{"encoder_arch": "tdnn", "model": "contrastive audio-text model", "dataset": "single English command words and digits, spoken by a formant synthesiser in many voices", "train_examples": 78125, "gain_aug_db": 6, "noise_aug": 0.002, "time_shift_ms": 100, "n_mels": 80, "hop_length": 160, "input": "log_mel", "spec_augment": true, "win_length": 400, "tokenizer": "word", "vocab_size": 54, "loss": "softmax", "embed_dim": 256, "encoder_norm": "batchnorm", "encoder_activation": "relu", "encoder_depths": [12], "encoder_kernel_size": 3, "encoder_stem": "single", "encoder_widths": [256], "text_encoder_causal": true, "text_encoder_width": 128, "text_encoder_layers": 8, "text_encoder_norm": "layernorm", "text_encoder_norm_position": "pre", "text_encoder_activation": "swiglu", "text_encoder_mlp_ratio": 2.67, "text_encoder_head_dim": 16, "text_encoder_fused_qkv": true, "text_encoder_bias": "all", "text_encoder_qk_norm": false, "text_encoder_parallel_block": false, "text_encoder_inner_norm": false, "text_encoder_positions": "learned", "init": "torch_default", "residual_init": "scaled_by_depth", "optimizer": "normuon", "muon_scale": "original", "lr": 0.019, "momentum": 0.95, "nesterov": false, "orthogonalizer": "newton_schulz_5", "adamw_lr_other_params": 0.0015, "grad_clip": 0.5, "gradient_centralization": true, "ema_decay": 0.99, "steps": 10700, "batch_size": 256, "epochs": 35.1, "lr_schedule": "cosine", "final_lr_fraction": 0, "warmup_steps": 530, "weight_decay": 0.01, "adamw_weight_decay_other_params": 0.05}
Rows from block 4 of the audio encoder, named by matrix and row number. Each number is 128 + 32 x the weight over the matrix's rms, rounded and kept within 0 to 255. All counts start at 0. Numbers have three digits each.
# conv: width-3 conv, dilation 3 (encoder.blocks.4.conv.weight, 256x256x3), inputs 198-219, a 3 kernel for each
conv.19:146180130102140088134145156139149129162123194139106111117120066155130167087149149147149177127201069109148142112164087082201112128074150137117132094176106148134090111161089158144165184175121182158110
conv.20:134137141144116151150140120123130141126120136123148151126074128100145160150129190125113144117082107077131173133109111155176129037090126072150133127161093093149100090136122096107132163117072144121128
conv.21:107129175121101152196080116127103092100141102088116181211080103145090085101107135139143120123124135103127130077122137116106124131112113170115123120120167126081200118126157088188099175152094069142134
conv.22:155098096114245133092115198154131107164173125130111138164115122093152103134106106141142152162132077185137087086121152120124167151127080081170087112174144175119143119153164151165044088153131157138126
conv.23:156114113141120099161092124121149099191116139120169113126097100114099129182109099137100077089144096131103110132177072132136119147152139122095171094076135129147102118112183105143118105114157063131111
conv.24:086102207123176131119119205155149142118122140071141162130106152131162155112152160146097067182090118140103102125083201097084136107146178072076118121103122093145179135146141192111158121127131126056161
conv.25:100121152137069125059120151159079121158135157123144158110103117200177140158123117107122161094110083143134115093178170109130131107087065161111138111164151087114163103186168077172105092146129115161141
conv.26:122134073179119152098130186131119075218088169147075124197196172127137120100137141151101126111159107080094098125092147126159147148084139065124115103152122139083135116124086196099106116084166152096120
conv.27:085133172151090144093110126079125121131151095112113128147144120122139161115088102142129142125103126137138132160118162157123184176138020105169079123151122222125133155086188121161148087105161116115152
conv.28:119106151084122145118118113110122134131171118131097130132139071127085123169144164133082096118068097131148165131081186098121166133131155109104129140138120117141169119135147056168139110059148105054166
conv.29:122110173166185135159149145142160170133143110140116126117115146128136128163102156147107138093107135149115133095094129130106129114114069098129201124118078097109130136126092124162120090114092145106096
conv.30:089140137132147175038071210130140129086135147132138140126139174115123103112091151136175124097131082124148084111124153108153154136158174175111157100160125120130168126128151131131096176127135134135153
conv.31:163130105169169130150151108125176071165086173159107077109074154151154102125138139107153137180097123178176130098132075174145088189082132169116175124151123146175102179090100157096080106149171097126124
conv.32:146126137084135181141158093119122160154168127188130084148147103142158150125131159115105098110103093138109096053119141144131143149156176180076201138111125130132112098155191143117166151144211134133114
conv.33:068099140155128070091107110122205155113160100124104168129125132154140176076106047155146168080110100124133111113159158132146143119173100152155040120165176126118131096137163123123176066132107131159140
conv.34:131109130121096164152162075082150155198127105117138154163133113162079148134126160098131132186149087101081162095134118149150156108166155115122117100156171055123162094106119148140079172149098155121174
conv.35:179128093095101124085076064117097111155176089118128105107118136150172130098103163086128105111169155151141132127125121152176155125118119123157124097144160191112104118151108068111174150146127139085137
conv.36:159136143049105124156091138115117094062134114110179105074138111095108147155165114102083082140128118116109156134121178115111126094071120126110098075091170099148174151121105158130099090127171144095112
conv.37:126140156087171214099140125037124111108132158134087095090097098080143158093178161086123170174127172060101131182105138108117142130124090110145154143146248158141116139143163158186114144181143133120115
conv.38:085101164100157075074100186148135118144105141143093117108108147112106167123157155097078106120107135136133106094156065166110092125132101136119103130146170168084117098191098070126115108142087152144162
conv.39:124111086144143155140104118133122100208116100140110092112155150132131140142130120115133094200152152225115159131112153158167095150109122201124147084166095103116143135133162205151124089130134162132118
conv.40:093086110099074125141199099143143123172108102119144123115141163126186161171163166091096135159117081132119086143145093136154132118141095087107103103166133119153134139121112086162173108115115141149136
conv.41:135114097190148142118184078122149141121090131120106132131107110120077140107110141069100111164112164157139097124147063184099127166131132148118136192115111165090083165135096162138105149134086181171071
conv.42:150168112153123131116130182101156161098198087111124095178181109147108159143187103113127105128103162094091114124106208137132156167092129094019048133151164111109079053098111194126091079171120083106136
conv.43:103119112077167151083132148131123143133121133136143136131139116084074091139152113133111158135106118065119100103142183144108090083169123131131152083133211070101134138113124132143076086154160094108133
conv.44:137110103137136127123141155104136087084124125112138155199132132150154121114102189150139100116145195133168108126108079166084126089124108061061089079114216089105149144106117103177119110157105105149154
conv.45:132163157065137127124134099108117123145133126040203125172130137105102180200134110123112173137126172143138119113118130155155209153128179125122116120144168135179157092125157154148159130132099136105100
conv.46:100097135088147146056123158141161156118120128109139089082134158087154214126158156147140124108114181125151153092110179058136142119125085142116084132143126089129136159146136140161134105121152121099126
conv.47:086153176223133121064161191205174130099112153105135063168111095179090115150084117105111140117120146157156094072125136056074110095132168171106111090132156192127142120165154127142168127116171161104093
conv.48:140123132100078173063074135106180166104081155120129122194163137159166142071119152139124150127171148100098127144137122094126145135083125161164126141135123156108167157108129121102143162162155136166109
conv.49:079193172129090135157185116211164117126147109121154112138144150171083116195127092115107098131130123127079112088125119146151130104087135121121103111164147108169142127148162133157150133166123124155190
conv.50:102112110110133157175134135091107141081151090166146065107129149157118103110129112128143146133135108121149124104121151088136145122129113105077066113131116119100137003090054133073108148120136125140122
conv.51:154134172143145131138129120099189185119168150077141111092169134078059077141144085107105126137127157097081119127134126183160151082165164157150094073137225143148145180125157115198122186089128147110134
conv.52:124139147144098208179091132134172161132124127165128095117145191117115095120120106130132097139156131122177119128125118091108143086105112104133123179103151157130124117123187138128125136144117175120116
conv.53:125126136100149119132140130159129129137082170147105138110154122131118175115062145164123102134121125106094129134172075097155132143071172078139067109121194118143118117200154155106118149140149124129128
conv.54:124134124187108072147126128079091117157140125145125125102131142137078151119172184166143126211103105115132097155090074116115144086144078140106122157137180156119084135115166187108123058084174150128127
conv.55:131200135165089111138177134140167083068093153080140140132133142162118167129138110111123100115086136128165105198154113177127112146047105098119095139115081161142123158176107115104150087128150143169175
conv.56:135140094120112119111109172127107153113135115119167145134098095199165133155104159179120131104133103130088157141154081137130176061119175100092115102091140141104067134130111088207150138139114130138092
conv.57:081103164139072120111122122098087109165223116123145116188136138135119075157157094065110128092100102122116130128133150169116117136179086064157079179128100119162131148160127169224085128139072170129120
conv.58:135133147086088065094115121173154099109113082122108130155123094077104134166150075114131138121158109160111100100098130169110112135151149115149123134153135111101136088077133212181176115152108211140100
conv.59:179080184115120096133135141085126156115077109107118128141107155112168148081087139106106112065085132082102125158110143105112098108155145091127105141120096148118121163169183114164080158109161132115092
conv.60:171069080130162119097123111072077077137141126122171173104109159117180085152153132140139109141140118125132114086115127127080130089135122129181140111189133141153084153119130097103176171134145098125142
conv.61:103161085191089140122147122158108110128131087141151069095129171116169141131146114134129125129113092130129138173130091163129119140099111123113162200093110199133117128109142191120162101150115124134155
conv.62:123121118117150101173141136125086101110152111217153082099111123151083145168098113124139135149158103126140145143157127108085100137178136128140113147131105147165143154141125104120157117099104117143150
conv.63:136074154147117164121104123128129138145130135121144122091096146070161170138078176135164115124157136117124154115154109091164132094120141121126112091154073146138090075154093057100100178121090196094093
conv.64:161122134071130089088128153173145142151139111136149125138174141131107122133097132147146142151147138142161097101160151097117151128137151041016029116168163097152187077158133167082101212107116103119136
conv.65:135122119106118135173129143139123088112109077104161152161138167119114141143136120110119182097123130164155150074080152112142126126124097115123117071119177063099163121176105166155124129135099085116107
conv.66:122117137098119151108163137109085110102138142137149087107119146052158170122154157124128156103145194155150181152131126094116136128124141142086138063137151120105131138137162067075162107127099100141137
conv.67:150171118104125120158123127148061095126133173114107160165100119137075145156111133138156158133169114112103115094169111139122155109082119128095074095097134054147129117135087039069181172110093118126136
conv.68:146123159159090129141172108126144151159102120104138117112110061125091054168126081206102070167100140122114170160159144155147151140140081128076128103091041116130156144116154073124155161121143153082128
conv.69:197109137091182128213103040122108139145114103143081164122108161162164077154137099121088142096137106131111132102124130133140078179136071076053113147062074129112126138115117167117098146129199130119112
conv.70:106108113109125071096085152130099132132129079106121133124116123112160137109124100112148094141125121131159184194101126072149089093148201098080119127126144157106116176119159167123069185138147111085149
conv.71:113116112156082120139112232163103119073163202165120140124098099133107135078177126140142135136104099100110114210107062153130147101199159102098139133133182172093112146130153075105157080082192088143203
conv.72:115092106154085147114110150125123106149146142116136166102146109081168119126151130175114121121145141171114106125083152111111090141070107068133076118134122155125097136145135145140100127151134146101135
conv.73:126126167096145116110148165130105122074113145101133119169109108154124121121138169151126148169149132108111147134142126155087121086145131115110103092131111170093078118113130116108126180128108160091126
conv.74:155090127093127122094088132122098137135109135127120157134079130187169147138080166107113157127146131130168158138115092118102185109075171065090096089167147141119115097104192108154162135121108101080181
conv.75:165120072116100106154133095134112139070131086100133149159131102129141151115132134100131111118162144158122118145126168088131144156083121096162087115126118093131144107090130167132139113175055111073161
conv.76:120170148188126136122141188147138159075137165115100130140118121162130135120107130198149148093159172130085134126143083180015143140116137101096137131033106158141135122092114124069058099129095167137110
conv.77:111100182151065073098100129157105094079159113129167130182112121077119155099135165134107099135168133098126136130146130153167122122137128110040089072115091123151111103123105133116156113150142140155078
conv.78:133148132116173130068140113169142080137146164097150153151165095186061100151158102147120166066079179077119095113118108095135137144147150134101107129173155157185083114149150161086146209093094105119098
conv.79:102170182131102128132169110154099103147127105138169126193154156183112178181093117097124080102095123124126157117118108156129143085115076130137128125149102106076101113134161117164144076174175153128173
conv.80:104141131139108138068178138154160126131153119046190136150109099163173096119124144115103096136135081112126164103111179077134140083160173096048181119130178100167152101097170165131123148127120129125134
conv.81:103133149145125159127142104079165127165146141123130144092133136072084111040107104187169096155138178098102082125121196162203083118150067164126092181140212171114170166153213125146116054078094118104178
conv.82:150137129101176164139055085159149141074096163111055104102109142124130153107140200139100116112103162126111132134105110129123138098081100097053179155096108150134131141204140124234145175104143141173112
conv.83:109154140114105116196134037142097139172068155160090163119119166087137128111113076119128157166114153127087104083119138106100100154104195160085084129137118059159138175132121134098139082184098082141117
conv.84:122105177136160144116128118146126168098115179089093133134152091052163149070130087112142205105165180172183118130138153163096125191101113070079052110085135108130153084143149110154154046137184063124113
conv.85:162141111148125141095152073123137110217140087169131157135144078105170141085132076129106078139146085121109118130126124103130146116077174078111151096163152119136157143156135131169137133109150197154159
conv.86:103114174127091068103079124158156130188181095123135172146136166131101150117177136116126189150108136100101075094128135124119212145114130030115120108110185124130127134095127086113127121056162123147124
conv.87:114146186095124145147162190098140154103138135129078151165105141120149108114102159162080112099083135130114129090091143128103111118159105159138040133157132123143186110139174083171193124168160106107168
conv.88:156144120183114119121114120108118112180147093136166109132113110136150093157169100087129133133150125085114150097127205109115177167092122186136022123093130129142145126093138136101052190162099080126139
conv.89:140113083159143128143110099157150115191123090085145118149136118108143128082103215125109119134143139148094133143125127105129174155194094129143071131085133114155123162147099154101129145166110135102113
conv.90:103124187125163146106091083129111129137087185165107150154067115152147148082138157121054147134158150115112071150106137149136123144109141091139106135147143114130193160185124095147119115113132128135191
conv.91:146131099187115098182107081156134138146152134134149118127119108154098093147150083123120073157138155089121143144090112177144147126090093128114115171037149125096115125127126126128163081154095134129087
conv.92:157101099154170139158121121127118123142161138097089147114148142153151100117143131092133090177125158092083092104144145128129149094115155088145114130119142153140127094104158110169113194174130135103161
conv.93:117098129058093145168164165157147097143150096148131091130103140143102107151148166105135132185101164104092101128139123180133137130159096143081169103111109118118151082148127102093192066110186101081188
conv.94:106135120129154106137183114163171079144115165128133118080158131081173133146157104140172108065141142112109099065143154156118105120129122096091120147148156096173140122129151102132138167145148151107099
conv.95:093118181173125123119137168130085118163111091097101129124079130146058163116069133109101103166139107178122108141107182109131170133135099197121060150102165140129115160136160124152160146137123134104118
conv.96:144121086171106093182087096150091105081130127123125133090122057151103084181165110119126107057108125134159158160131136128123116080127159166108147137164097156152125137100142137169151102112104128124089
conv.97:090143113117099148115129116121141121159145097141163137086154157139160168098179139178147150206089149090179134118132099170193112089162172103151128076110144088147080174154149120137139105148169110154090
conv.98:161137138108109113091128175126124112103130120161125165140141146134123086139147163155155128138111165102102106096124107128145122070114084115147071071105125105115111129071102146096127135127140134148147
conv.99:136130131121145129117155105123162146135189140154128139153174143112160099137097115125112090078130113138101057118147179164163161148106140136167131156105173087133175145124108124103078117154132162111146
conv.100:125115148147100060087141158163127116134114131136134126130093116127099139128184159119145123144122126122134135082135115125104165150080145046080090175085095124169149114150137152229122149134157135131122